python train.py --model="audio frame classifier" --dataset="babble in 24 made-up languages, each with its own sounds, syllables and stress or tones, from a formant synthesiser" --train_examples=39062 --input="waveform_16khz" --num_classes=63 --output_stride=2 --arch="conformer" --norm="layernorm" --activation="star_relu" --mlp_ratio=4 --head_dim=16 --fused_qkv=true --qk_norm=false --layer_scale_init=1.0 --inner_norm=false --moe="top_k" --drop_path=0.1 --num_experts=8 --moe_every=1 --expert_mlp_ratio=1 --experts_per_token=2 --shared_expert=false --wave_strides=[5, 2, 2, 2, 2, 2] --subsampling=2 --layers=12 --width=192 --positions="learned" --kernel_size=9 --residual_init="none" --optimizer="muon" --muon_scale="match_rms_adamw" --lr=0.0021 --momentum=0.9 --nesterov=false --orthogonalizer="newton_schulz_5" --adamw_lr_other_params=0.0021 --grad_clip=1.0 --ema_decay=0.999 --steps=6900 --batch_size=128 --epochs=22.6 --lr_schedule="constant" --warmup_steps=340 --weight_decay=0.0 --adamw_weight_decay_other_params=0
Rows from block 3 of a small audio frame classifier, named by matrix and row number. Rows with one number within an expert belong to one neuron, the router's apart. Each number is 200 + 20 x the weight over its row's rms, rounded and kept within 0 to 999. All counts start at 0.
Before each expert's rows are labels from the 100 clips, of 14976, where the router gives the expert most weight on average: "peak on" is the class under the peak. Only what is clearly more common there than usual is listed. The data: babble in 24 made-up languages, each with its own sounds, syllables and stress or tones, from a formant synthesiser. In brackets: how many of the 100.
# router: router (model.blocks.3.mlp.router.weight, 8x192, trained with AdamW), inputs 96-191
# up: expert up (model.blocks.3.mlp.up, 8x192x192), inputs 96-191
# down: expert down (model.blocks.3.mlp.down, 8x192x192, transposed), outputs 96-191

# expert 4
peak on: /æ/ (39)
router.4,226,184,176,191,177,194,200,188,187,196,211,226,210,205,235,188,214,171,213,205,204,202,214,188,193,230,212,214,183,205,207,172,187,179,175,216,198,199,173,206,191,186,213,198,243,140,210,204,197,157,200,191,200,209,188,203,219,186,197,177,190,217,219,234,195,196,207,203,209,212,211,213,192,190,187,173,185,191,188,216,213,222,235,220,180,201,197,165,198,248,209,237,243,170,192,208
up.0,241,215,213,207,214,207,191,181,195,176,228,219,225,224,224,164,199,181,176,195,201,208,238,189,222,237,193,196,215,189,227,178,188,154,219,217,213,220,234,186,197,186,215,207,198,201,228,181,218,203,215,181,174,182,233,187,219,198,170,220,184,201,188,179,206,217,191,226,195,203,214,221,180,193,216,190,195,171,204,187,200,200,202,171,220,214,195,232,194,220,232,206,203,191,190,213
down.0,184,194,195,211,202,167,209,209,209,247,186,166,178,195,214,252,191,203,240,201,160,233,182,197,205,160,194,207,192,195,222,188,205,212,182,194,210,191,197,189,242,186,212,225,178,212,210,214,203,230,180,195,179,190,220,203,219,187,191,208,233,197,205,199,226,222,210,168,187,232,169,208,208,221,186,203,191,211,204,225,197,234,179,186,227,147,179,210,215,195,213,227,209,208,222,161
up.1,226,229,149,168,196,206,197,166,200,219,196,196,193,228,171,207,194,203,190,193,190,203,204,182,159,198,181,189,175,201,198,245,217,254,182,224,204,177,206,197,192,196,176,220,209,221,207,213,221,170,219,192,190,180,241,227,252,200,230,217,216,200,204,208,211,205,193,186,185,205,179,182,222,203,183,227,221,192,190,173,205,215,178,197,211,213,219,178,160,203,194,166,184,216,141,229
down.1,190,162,204,203,201,183,211,215,197,185,226,215,177,204,193,182,163,209,234,179,207,197,200,205,223,204,212,167,189,194,208,184,188,201,208,210,208,239,220,187,222,223,225,190,204,195,236,198,210,202,200,188,204,203,188,215,183,226,189,187,212,175,199,201,224,185,189,187,217,248,169,187,178,214,179,227,239,188,153,197,183,198,221,182,182,177,185,184,183,212,199,209,198,199,170,208
up.2,202,209,210,163,206,200,185,176,191,202,187,218,215,214,177,174,225,213,167,223,223,174,200,207,166,191,199,201,211,209,227,225,195,207,227,195,197,165,213,207,166,199,193,206,213,195,188,218,176,195,217,194,178,179,236,206,151,210,182,184,174,204,164,238,206,246,176,234,230,252,207,188,221,169,181,192,203,223,176,200,230,213,217,206,195,224,224,177,202,198,229,216,203,223,224,200
down.2,190,181,174,172,190,204,172,180,218,181,215,211,235,201,218,253,216,219,173,202,211,207,211,216,197,202,206,198,189,223,198,208,212,184,171,208,198,192,182,165,198,200,188,179,182,190,182,189,209,196,207,187,214,181,202,210,199,211,217,187,166,222,224,222,182,192,171,224,200,172,182,180,186,173,224,164,218,210,208,194,202,184,217,191,215,184,191,191,182,208,205,234,231,224,203,203
up.3,221,196,209,199,206,200,197,199,227,203,238,200,187,202,175,237,190,200,210,200,170,206,200,222,207,200,157,184,211,220,226,198,183,198,197,216,227,202,212,224,174,208,220,155,220,206,175,202,212,215,195,212,185,198,212,231,152,190,205,179,196,207,201,228,205,185,193,185,179,228,178,212,197,214,206,226,230,192,216,210,186,202,160,181,169,193,184,200,194,188,202,199,215,173,181,162
down.3,178,190,216,191,218,201,166,220,174,168,225,177,209,199,164,190,191,196,232,166,186,205,207,203,200,191,157,229,178,190,229,204,197,212,212,204,218,170,203,213,188,193,177,228,205,209,216,203,217,197,201,230,234,180,180,225,214,167,183,225,193,214,228,170,197,207,193,232,174,205,193,228,178,166,210,238,210,170,203,194,209,222,182,188,175,173,225,176,212,158,181,190,222,186,185,181
up.4,236,164,202,200,201,235,203,222,199,192,234,203,188,183,202,224,190,167,187,175,191,200,174,200,219,178,217,192,191,232,206,213,184,220,199,224,229,191,186,201,207,179,221,233,171,200,221,194,180,194,200,204,212,187,228,180,207,195,198,224,176,208,204,166,189,173,208,165,219,243,150,192,182,192,175,180,221,178,211,183,218,226,213,217,198,187,217,205,198,180,216,256,234,184,209,213
down.4,161,195,209,185,195,218,189,192,213,212,201,228,176,195,155,194,220,197,217,232,189,167,209,201,209,202,216,211,191,208,176,224,207,196,238,209,209,256,232,184,208,201,211,212,236,226,209,206,208,215,201,187,207,190,196,204,204,182,226,185,203,198,261,206,200,200,222,209,212,194,181,195,196,198,176,184,233,188,198,216,212,199,200,208,212,176,203,192,198,209,203,202,190,193,200,206
up.5,213,211,229,212,183,219,186,183,206,206,169,191,212,214,188,184,223,207,223,184,190,219,186,190,212,222,223,176,198,197,191,188,218,208,236,222,201,174,203,216,243,178,168,193,158,191,168,216,230,156,189,225,223,174,171,182,210,206,243,222,221,195,202,143,206,169,197,195,182,220,193,197,184,176,248,171,196,214,189,191,247,195,216,215,192,224,173,187,185,206,174,210,203,218,185,204
down.5,190,201,173,234,176,175,210,210,227,211,178,212,185,183,202,202,205,173,239,182,228,180,227,216,197,156,218,213,212,156,214,189,207,213,206,175,200,212,218,199,225,212,195,228,198,164,203,219,198,183,211,195,211,188,233,202,209,235,202,182,230,202,155,183,145,207,188,200,213,258,191,187,177,244,208,219,219,190,210,209,213,183,237,215,189,190,211,185,247,199,220,208,173,204,185,197

# expert 6
peak on: /ʊ/ (40)
router.6,225,223,212,165,215,228,184,230,214,210,208,172,192,214,220,217,225,181,200,194,194,218,222,161,193,183,211,220,143,204,197,217,176,181,246,189,187,169,190,169,189,216,219,173,162,177,170,227,217,168,201,193,227,216,221,220,190,195,207,208,176,181,207,193,226,199,200,188,206,202,179,187,179,216,222,186,217,211,179,206,174,185,187,207,218,232,223,203,227,226,207,195,160,192,205,215
up.0,207,219,239,224,169,204,183,232,215,244,174,205,176,171,174,216,183,216,231,206,201,153,175,175,213,213,183,234,184,179,161,199,227,229,179,203,179,215,175,224,200,191,179,196,203,182,209,174,168,210,205,197,206,216,209,193,175,185,192,234,168,192,191,171,226,211,218,176,230,184,195,199,219,199,185,223,177,197,214,179,199,201,215,200,222,216,197,242,190,206,175,196,207,181,172,177
down.0,204,221,211,225,182,191,208,216,221,192,149,205,192,179,209,195,189,205,168,196,221,160,209,201,145,243,165,210,227,204,225,202,216,180,208,208,191,186,193,182,207,242,206,180,184,206,219,200,211,202,172,220,213,223,217,158,194,180,211,203,157,234,211,194,185,179,197,176,210,204,220,181,175,213,227,209,227,206,227,216,211,211,232,207,196,183,215,193,201,182,202,193,181,169,186,216
up.1,187,187,214,196,209,217,200,191,175,207,177,254,197,183,153,199,234,165,210,173,213,212,199,214,243,189,221,200,197,196,187,187,182,186,190,203,180,177,216,188,175,199,182,200,187,213,193,216,238,198,190,227,209,192,210,199,181,206,179,209,205,220,152,219,213,187,201,209,195,191,192,196,189,178,178,196,195,210,181,194,238,184,206,186,206,208,200,180,198,222,216,186,193,206,218,173
down.1,174,206,179,230,213,203,202,242,191,221,194,170,210,215,202,191,187,224,194,175,201,201,192,222,192,196,170,203,201,220,193,207,192,240,192,221,186,192,153,187,213,162,202,199,214,196,158,159,175,213,207,226,181,194,205,195,185,211,222,195,196,173,200,227,186,219,194,213,195,229,174,210,238,190,185,184,149,199,203,193,183,196,233,175,208,201,168,193,156,178,198,224,212,227,170,204
up.2,186,215,160,205,219,180,228,211,206,202,232,191,181,181,185,172,203,194,203,208,177,161,240,205,205,201,185,188,206,184,206,205,181,175,244,184,194,175,243,174,207,201,192,228,225,182,204,207,183,223,192,245,188,177,186,187,234,204,190,195,171,206,170,206,204,234,205,220,167,184,210,227,200,218,226,191,201,169,205,179,228,201,212,212,185,193,214,188,201,178,210,176,166,199,195,225
down.2,218,206,226,208,186,216,198,189,167,230,232,182,166,187,194,192,214,215,248,196,199,212,230,213,242,184,225,205,188,171,226,188,202,246,178,233,184,205,193,212,198,207,222,187,192,187,242,217,203,210,206,182,168,207,208,215,180,198,180,191,191,196,227,175,180,229,195,194,209,231,195,175,220,212,163,167,158,195,166,201,198,204,213,218,203,202,199,213,240,212,190,185,192,179,182,192
up.3,167,174,202,182,230,203,227,189,229,232,218,189,187,210,180,204,220,205,183,204,182,192,217,213,207,186,221,223,205,197,167,163,194,167,191,226,154,224,212,173,199,222,231,189,162,205,221,187,195,207,180,185,228,185,206,203,218,173,213,194,196,175,193,192,205,194,162,196,243,200,180,215,211,209,194,206,214,196,209,188,229,194,178,185,178,200,172,203,221,195,173,198,252,209,189,175
down.3,237,201,201,214,191,251,204,222,190,206,197,240,219,193,170,189,189,212,199,223,186,200,167,182,186,203,221,178,225,164,216,209,200,214,191,216,203,177,245,216,209,149,249,194,178,214,197,212,209,225,186,227,208,214,194,220,205,211,209,180,182,192,180,209,204,192,186,203,204,212,230,155,201,216,177,206,166,198,197,179,205,203,198,190,214,198,181,211,199,178,215,201,189,175,212,191
up.4,208,216,213,174,218,219,177,227,188,180,182,174,196,205,192,211,192,202,183,234,212,229,169,177,214,200,205,261,147,228,197,199,187,173,181,190,201,171,195,192,208,210,177,195,222,217,213,178,192,199,212,206,211,184,227,167,185,227,202,209,195,197,225,215,228,222,222,207,194,191,196,225,173,210,191,189,203,178,226,164,190,214,203,211,230,217,206,192,221,199,220,145,205,225,228,206
down.4,233,221,183,209,171,226,218,193,224,208,188,212,188,208,189,205,163,182,205,187,224,216,216,179,185,181,183,244,208,198,210,207,163,186,169,195,191,166,203,154,196,163,203,209,236,214,183,195,179,194,177,211,209,199,180,173,212,146,213,217,213,191,203,178,223,199,186,221,220,229,205,193,198,215,252,192,200,234,159,247,224,205,182,227,186,186,187,219,197,183,190,211,212,217,183,220
up.5,200,187,218,219,240,198,186,209,186,203,227,177,198,238,207,214,231,173,176,180,177,208,195,200,174,147,189,192,207,211,207,220,191,199,181,230,230,217,210,185,223,184,177,193,212,219,171,190,199,180,191,211,198,207,231,213,187,191,219,182,179,229,232,189,228,195,181,201,202,216,201,185,183,217,187,158,137,208,197,178,165,169,149,226,179,191,219,213,207,216,229,209,188,165,224,199
down.5,196,208,171,198,169,212,214,200,192,168,176,195,210,232,210,195,180,206,240,209,186,187,224,212,206,203,212,163,228,175,175,209,213,219,228,197,199,224,215,197,230,224,215,225,217,224,196,199,210,196,221,231,199,148,208,225,181,196,191,215,176,208,185,190,197,179,196,219,182,197,198,136,208,209,221,219,203,204,218,211,164,185,196,213,198,185,202,226,193,211,215,196,206,205,235,210

# expert 0
peak on: /ɔɪ/ (27)
router.0,207,245,201,194,211,179,196,212,193,209,196,200,212,233,158,176,226,204,192,203,186,205,207,201,202,204,225,207,213,158,192,206,186,215,182,225,185,209,211,184,167,184,216,193,201,258,179,211,212,216,197,238,187,217,199,213,156,181,204,165,220,161,192,177,191,194,187,223,202,164,182,201,212,211,207,204,216,231,187,193,201,180,180,186,202,228,182,186,228,182,194,218,206,177,220,192
up.0,186,183,197,185,219,215,214,208,190,224,174,200,186,218,216,206,212,199,187,207,209,157,221,176,240,217,201,179,199,245,196,182,201,197,203,182,179,203,208,211,194,224,214,215,222,159,201,243,190,200,163,199,200,201,223,216,193,191,178,172,199,176,195,229,194,221,182,201,192,221,199,189,209,217,191,205,235,184,189,180,158,201,188,202,206,250,248,222,197,196,179,179,197,185,209,188
down.0,213,217,211,220,191,244,220,208,217,222,175,191,195,191,190,198,225,176,202,164,221,214,199,184,218,220,236,204,210,219,204,206,192,176,180,182,197,209,208,195,173,166,189,219,166,169,183,207,221,158,221,194,194,197,216,191,200,207,205,200,189,210,212,188,166,213,190,202,209,203,232,207,177,202,178,197,175,206,187,221,213,168,178,189,188,190,210,198,187,186,210,224,200,200,219,172
up.1,174,178,194,180,223,181,180,160,190,178,193,215,204,240,197,174,212,203,187,222,228,218,203,180,191,203,175,217,174,147,196,191,164,163,217,185,234,202,164,210,185,210,160,205,228,176,206,208,209,215,204,227,227,226,207,228,174,227,215,201,166,202,190,209,164,172,217,223,172,178,184,192,199,198,180,182,220,209,202,173,188,227,188,183,192,224,255,190,192,230,210,206,213,212,173,182
down.1,209,162,229,158,163,181,233,196,204,192,220,211,203,215,224,181,190,204,187,178,174,223,201,182,198,183,215,234,249,237,157,200,206,205,202,208,199,202,207,198,198,193,206,189,170,251,232,185,194,200,195,192,176,206,201,210,160,182,174,209,195,146,186,199,199,194,200,233,187,199,206,205,207,218,230,232,168,192,208,213,184,217,207,215,189,228,227,179,184,190,237,212,218,185,188,209
up.2,186,190,159,195,133,206,180,200,151,197,204,203,161,228,199,179,193,190,227,194,192,207,204,202,161,185,198,203,188,241,199,187,204,229,197,231,197,226,201,200,210,166,215,208,217,213,234,192,215,229,215,195,188,204,180,167,207,214,195,206,188,203,208,180,177,170,189,223,204,190,201,176,216,198,182,178,180,177,215,206,191,171,186,181,187,183,199,206,185,252,191,202,218,209,203,243
down.2,215,166,243,187,215,194,197,198,185,195,168,189,208,203,188,196,191,211,189,234,169,163,188,193,197,170,192,233,197,243,229,229,222,194,201,190,194,188,201,200,214,210,213,217,168,205,184,213,188,181,187,199,214,171,227,203,185,217,205,218,214,211,267,192,225,163,200,188,215,205,198,174,208,195,230,176,212,176,184,167,215,227,206,186,221,195,211,178,154,226,180,204,175,219,218,216
up.3,220,247,163,195,221,192,191,200,210,201,171,186,217,201,207,200,148,258,207,220,176,166,170,176,222,207,194,212,215,200,234,234,249,180,191,193,198,183,184,231,221,253,194,202,211,210,220,204,200,214,221,188,215,198,181,197,189,220,212,174,213,175,206,203,208,181,216,223,192,181,216,204,202,203,179,240,192,197,184,196,215,196,229,193,213,194,155,189,222,182,209,200,151,240,197,184
down.3,231,170,213,159,233,169,181,170,212,231,183,213,203,214,203,197,197,227,183,202,212,219,223,204,203,207,191,202,214,178,217,212,169,187,209,202,209,226,189,170,181,212,156,185,227,198,215,216,207,212,205,206,189,205,203,226,208,195,199,211,207,204,203,210,201,213,193,208,171,192,163,193,197,186,219,186,194,181,178,236,187,182,214,172,218,190,197,209,196,198,192,206,173,194,195,247
up.4,205,172,221,184,221,210,194,247,219,169,212,242,189,187,213,212,197,173,164,213,214,181,218,194,163,215,195,189,195,175,196,222,218,182,205,217,248,190,207,192,187,216,230,194,177,210,179,230,218,207,206,208,206,203,198,189,211,210,202,176,207,201,222,183,208,213,227,212,172,169,211,192,213,215,231,203,171,208,217,207,178,185,220,195,179,206,174,228,181,172,197,195,189,230,188,187
down.4,192,213,180,226,193,197,151,221,230,206,195,193,187,209,216,180,225,214,184,193,196,196,216,162,184,183,223,205,221,198,195,227,156,166,252,193,200,192,229,204,171,203,228,185,198,165,193,201,202,194,236,207,228,174,195,185,191,226,201,253,197,188,178,176,158,202,215,186,231,173,180,234,182,223,200,201,207,215,189,187,188,209,217,198,224,180,177,197,226,209,223,216,216,217,220,203
up.5,169,234,184,189,180,222,202,197,247,186,210,216,195,214,182,210,234,207,174,182,214,216,183,195,194,171,214,213,201,241,193,190,157,227,194,171,229,201,210,203,196,208,222,225,229,194,215,200,196,179,201,243,179,169,162,217,177,202,177,200,209,196,211,203,214,195,202,231,180,219,185,150,175,211,170,214,215,221,184,181,185,222,188,193,217,231,249,200,182,236,179,199,169,192,179,184
down.5,207,181,203,180,149,192,184,226,188,193,176,223,208,203,199,209,198,211,224,211,175,212,190,180,210,195,184,193,196,247,205,189,204,227,167,238,233,189,201,181,180,220,193,200,166,225,209,201,223,242,226,207,223,206,187,226,209,200,174,165,153,203,200,193,180,209,237,191,207,238,219,177,228,192,199,186,194,191,211,234,176,211,153,203,192,185,207,219,199,185,203,182,209,206,177,187

# expert 3
peak on: /x/ (29)
router.3,180,208,227,204,183,187,249,221,167,199,218,204,196,191,202,252,216,229,193,199,198,192,201,204,201,218,170,178,196,230,165,188,196,217,186,153,191,250,211,200,201,214,224,232,172,217,193,177,197,170,219,183,176,191,193,204,207,234,204,174,194,183,171,202,221,188,202,174,200,185,201,159,179,205,174,206,202,209,193,223,197,192,160,219,186,196,214,215,212,240,210,190,224,201,191,187
up.0,212,185,202,159,204,183,177,195,182,204,200,207,178,194,187,231,180,214,203,177,208,199,194,143,198,172,201,180,204,218,210,202,219,187,174,177,193,192,223,171,216,212,199,201,200,202,185,219,245,171,230,185,192,214,251,196,179,235,216,237,239,190,171,212,180,233,215,222,192,216,193,201,225,221,204,180,190,227,201,225,238,202,181,211,221,207,235,170,183,192,199,192,199,216,197,222
down.0,217,208,202,191,196,235,206,218,210,184,214,192,213,168,176,215,162,231,200,191,208,189,158,202,189,208,213,187,164,210,192,195,185,206,211,193,223,232,201,205,238,205,203,190,200,202,206,169,209,203,203,182,197,214,203,185,234,177,192,222,212,172,183,199,180,186,166,199,196,195,196,253,191,155,195,206,230,181,212,202,182,184,220,188,220,210,206,168,175,199,175,220,192,186,196,213
up.1,194,199,196,210,216,209,164,183,173,166,195,229,200,217,193,203,222,200,186,238,211,216,195,222,170,180,215,207,198,224,200,190,213,215,210,199,187,177,179,195,178,224,175,238,170,200,207,191,221,199,231,188,224,203,200,224,230,181,231,168,210,189,180,216,190,223,186,204,214,191,177,208,212,168,211,188,186,210,200,211,223,232,203,186,196,172,203,188,164,214,207,185,186,196,176,215
down.1,211,196,181,226,241,192,220,210,163,188,198,233,185,175,209,206,197,190,187,193,223,206,209,171,190,201,200,226,199,190,193,220,190,161,200,224,217,204,208,207,206,217,171,224,189,224,204,197,215,147,204,246,187,199,182,206,194,231,209,185,189,242,214,201,180,156,218,186,208,215,204,222,182,187,181,174,171,224,207,213,206,189,178,206,189,165,223,225,188,192,205,203,225,213,173,167
up.2,241,193,202,203,240,189,170,222,189,179,213,221,195,183,213,234,199,215,200,221,196,204,211,205,194,206,213,189,206,218,168,184,191,181,184,201,217,227,188,214,213,189,251,221,195,211,212,174,169,193,199,213,204,215,214,208,174,198,225,227,156,175,210,188,194,247,208,200,199,205,195,243,173,208,210,187,185,216,210,185,169,203,189,180,215,201,222,209,207,164,194,202,190,187,197,186
down.2,171,180,177,211,208,194,180,209,195,206,173,212,201,169,176,198,233,230,212,218,181,207,186,228,180,187,164,229,235,171,181,185,172,187,191,175,207,191,184,208,242,201,174,197,219,212,173,210,185,206,183,219,205,245,239,199,227,210,196,229,199,160,208,240,212,224,184,177,226,210,178,219,166,169,219,187,266,169,194,198,222,172,216,211,157,204,240,185,197,196,173,195,198,181,203,181
up.3,199,209,185,223,167,206,201,173,216,215,198,174,181,206,213,207,163,220,192,195,193,205,228,198,190,221,215,246,186,192,176,199,188,201,218,178,193,190,197,198,217,170,223,254,179,207,230,174,202,213,183,187,169,185,203,180,207,178,185,197,208,188,194,214,233,193,197,205,201,215,198,248,166,230,212,191,170,227,218,178,186,210,206,189,178,179,238,180,168,227,188,183,207,181,213,194
down.3,195,212,173,224,200,234,185,205,197,217,200,211,213,190,231,224,215,208,209,195,190,210,204,220,207,193,184,209,206,203,217,201,186,195,182,204,197,199,192,216,185,207,196,199,194,203,170,232,181,206,242,230,194,223,225,221,231,190,225,205,198,223,205,187,200,228,202,194,175,179,241,174,203,194,199,193,176,200,203,200,188,178,192,192,173,186,203,236,193,215,190,182,246,189,212,200
up.4,213,202,204,200,197,166,170,192,184,204,201,194,191,210,196,195,156,166,198,197,224,171,167,192,222,169,222,199,211,199,219,199,202,255,205,224,192,228,193,198,185,200,139,239,198,174,230,196,177,186,229,204,190,207,204,217,216,211,191,221,206,188,221,212,234,199,187,203,199,180,196,197,211,217,241,196,177,206,224,197,204,232,214,180,191,173,192,210,197,237,168,193,200,182,228,174
down.4,165,210,203,193,194,266,231,218,219,246,220,204,206,222,171,219,201,225,254,213,214,226,241,202,211,193,185,197,161,202,184,196,162,183,188,178,212,199,213,227,183,224,190,186,199,224,219,174,227,194,215,206,195,188,191,212,184,240,190,183,234,178,219,179,195,240,204,204,215,186,215,177,216,218,191,222,198,224,179,182,213,201,207,193,204,216,196,196,217,258,193,228,207,192,191,174
up.5,203,187,174,218,207,183,216,202,204,196,192,186,185,198,203,235,223,163,182,197,236,208,184,170,219,195,173,229,172,199,146,205,226,177,202,161,205,205,175,220,192,161,225,209,195,204,219,178,215,172,238,227,193,222,213,212,162,218,198,252,217,181,179,195,185,247,165,189,197,208,171,168,207,197,181,199,226,212,182,240,225,190,163,195,216,206,219,217,199,171,217,188,229,208,235,215
down.5,180,170,207,190,201,193,212,200,187,168,209,257,205,187,159,172,216,209,203,156,216,176,210,194,196,262,224,175,206,188,217,194,201,194,205,178,225,197,195,233,211,220,199,208,191,184,207,176,223,175,179,162,213,207,196,220,175,188,171,183,169,190,206,220,170,177,205,190,207,244,200,211,199,187,217,158,190,173,205,175,218,201,207,177,237,195,199,174,189,215,219,202,192,199,202,195

# expert 2
peak on: /ɔ̃/ (45)
router.2,225,208,239,193,171,214,187,229,211,180,154,179,214,220,228,213,179,208,204,186,181,188,219,184,174,215,207,180,183,188,205,220,196,221,185,205,185,171,175,204,204,244,222,208,206,172,196,191,233,194,201,214,184,202,205,167,216,176,192,150,203,183,213,190,211,202,184,215,210,161,212,198,202,183,199,206,216,175,177,218,178,199,179,221,188,206,181,158,192,157,211,165,175,186,187,180
up.0,206,211,189,168,200,201,192,237,208,201,162,195,176,210,188,212,186,180,222,206,241,207,220,179,175,215,232,172,168,223,233,195,221,215,186,196,172,193,207,215,215,197,208,196,203,205,209,203,183,179,213,229,203,210,188,198,159,225,254,182,191,187,211,213,197,187,182,182,189,225,208,181,214,185,191,208,178,202,216,202,197,209,186,217,211,210,179,175,185,203,172,172,200,207,198,234
down.0,243,201,196,223,162,221,217,206,189,188,158,200,204,196,205,237,218,196,142,206,212,154,206,204,224,181,206,228,203,198,201,235,177,203,224,235,233,197,182,186,167,209,152,201,182,179,201,226,236,235,253,226,198,154,198,212,170,210,195,231,175,212,196,170,209,215,213,195,196,191,208,154,242,199,185,217,232,169,193,204,177,181,216,180,198,204,190,171,206,229,215,208,207,203,216,205
up.1,195,176,213,214,202,190,202,162,232,210,208,221,207,198,158,205,191,224,216,173,191,226,200,179,173,183,183,163,180,179,186,162,192,222,200,254,199,182,204,203,215,213,205,180,204,227,197,185,191,222,221,209,154,198,205,188,238,161,209,189,200,190,169,177,217,194,161,186,170,220,190,186,200,192,218,236,226,195,183,179,220,201,140,194,192,188,208,181,200,203,210,189,231,197,214,240
down.1,202,179,210,214,191,210,218,204,205,203,165,193,194,172,208,206,191,215,198,190,183,203,246,193,212,177,212,176,215,215,169,179,233,189,221,168,179,211,191,191,204,187,190,211,173,250,214,193,230,194,239,176,220,209,216,183,205,210,208,203,244,223,223,204,211,203,215,211,214,201,183,194,212,206,190,192,189,225,226,233,211,211,224,191,165,176,169,203,205,169,187,192,188,184,182,163
up.2,196,182,211,185,206,208,168,172,209,194,176,241,215,215,204,193,219,222,188,222,213,229,201,172,190,189,210,214,193,195,186,188,178,222,162,204,241,175,200,245,188,197,207,244,185,179,213,212,189,209,216,224,190,210,203,222,233,215,203,207,194,201,195,208,214,213,225,199,214,193,145,215,222,180,220,171,216,216,179,202,220,177,214,190,204,190,206,193,152,218,191,183,182,191,218,175
down.2,221,202,208,185,184,242,207,195,182,224,194,205,188,195,175,194,228,193,212,194,200,189,190,222,195,217,172,201,164,152,181,194,208,204,215,170,187,179,149,226,174,222,235,174,198,189,213,216,214,190,200,205,214,163,209,208,189,199,226,235,215,197,199,169,193,216,199,197,181,202,207,172,200,186,194,190,227,223,199,195,187,245,191,198,181,192,196,189,187,212,223,188,222,194,190,191
up.3,245,192,203,171,193,200,234,184,212,222,212,215,200,167,165,212,178,223,200,201,195,198,198,223,170,203,202,216,236,196,245,200,226,222,243,195,174,219,209,209,190,223,214,166,241,225,187,227,208,213,176,192,219,178,186,170,181,208,208,174,187,209,197,245,206,228,201,214,172,195,190,221,185,195,153,229,216,197,209,208,222,215,189,231,193,187,202,158,171,213,184,192,142,223,198,193
down.3,178,181,224,228,210,187,153,229,191,193,179,201,221,196,206,199,214,237,211,200,216,199,200,184,199,192,210,207,220,219,177,171,194,170,172,228,189,178,190,204,179,223,189,177,190,200,201,174,191,165,199,170,190,188,211,192,180,215,228,203,167,182,180,170,221,173,209,185,202,191,202,157,199,183,192,184,240,168,201,230,168,182,180,214,235,192,199,215,188,180,207,207,205,223,161,193
up.4,187,235,221,228,209,182,184,187,205,187,190,204,222,215,233,193,197,208,158,203,227,199,194,203,202,199,203,181,199,213,207,206,211,188,212,195,213,198,185,210,189,205,227,228,252,195,192,207,162,186,190,195,188,194,223,167,182,192,232,194,176,240,205,196,193,183,189,169,224,193,202,189,202,222,137,180,188,184,163,190,208,214,208,211,190,188,181,196,176,174,189,167,215,246,206,189
down.4,198,171,229,226,216,220,203,222,225,190,250,246,189,182,194,171,169,207,222,222,154,203,224,184,215,209,192,202,187,199,191,200,160,157,183,222,211,185,183,214,245,184,200,213,217,202,201,220,196,173,206,213,198,217,183,225,210,217,204,193,197,219,248,182,196,207,193,207,189,207,231,196,202,198,205,165,229,228,220,203,202,211,200,195,200,211,191,190,186,187,169,204,221,189,210,181
up.5,209,204,214,201,195,180,225,173,168,187,207,186,177,200,184,183,225,193,208,181,191,199,216,152,221,210,211,191,213,200,173,211,188,177,188,242,167,198,138,211,214,181,204,183,205,227,190,171,218,182,198,182,177,253,221,245,201,194,183,212,239,203,193,239,207,188,190,229,209,173,191,181,273,204,210,230,199,169,204,230,231,214,203,222,205,229,182,200,182,189,204,202,193,189,199,200
down.5,224,218,190,198,207,205,194,226,187,152,196,219,185,225,181,186,207,194,214,216,196,192,220,188,191,192,198,230,201,206,207,207,225,209,195,190,209,186,215,184,221,210,185,230,185,198,197,182,194,207,219,237,170,196,193,194,221,205,218,173,207,186,267,210,217,210,207,203,213,203,202,181,210,174,167,172,193,233,221,170,188,198,214,191,194,213,159,225,221,205,210,186,199,208,207,217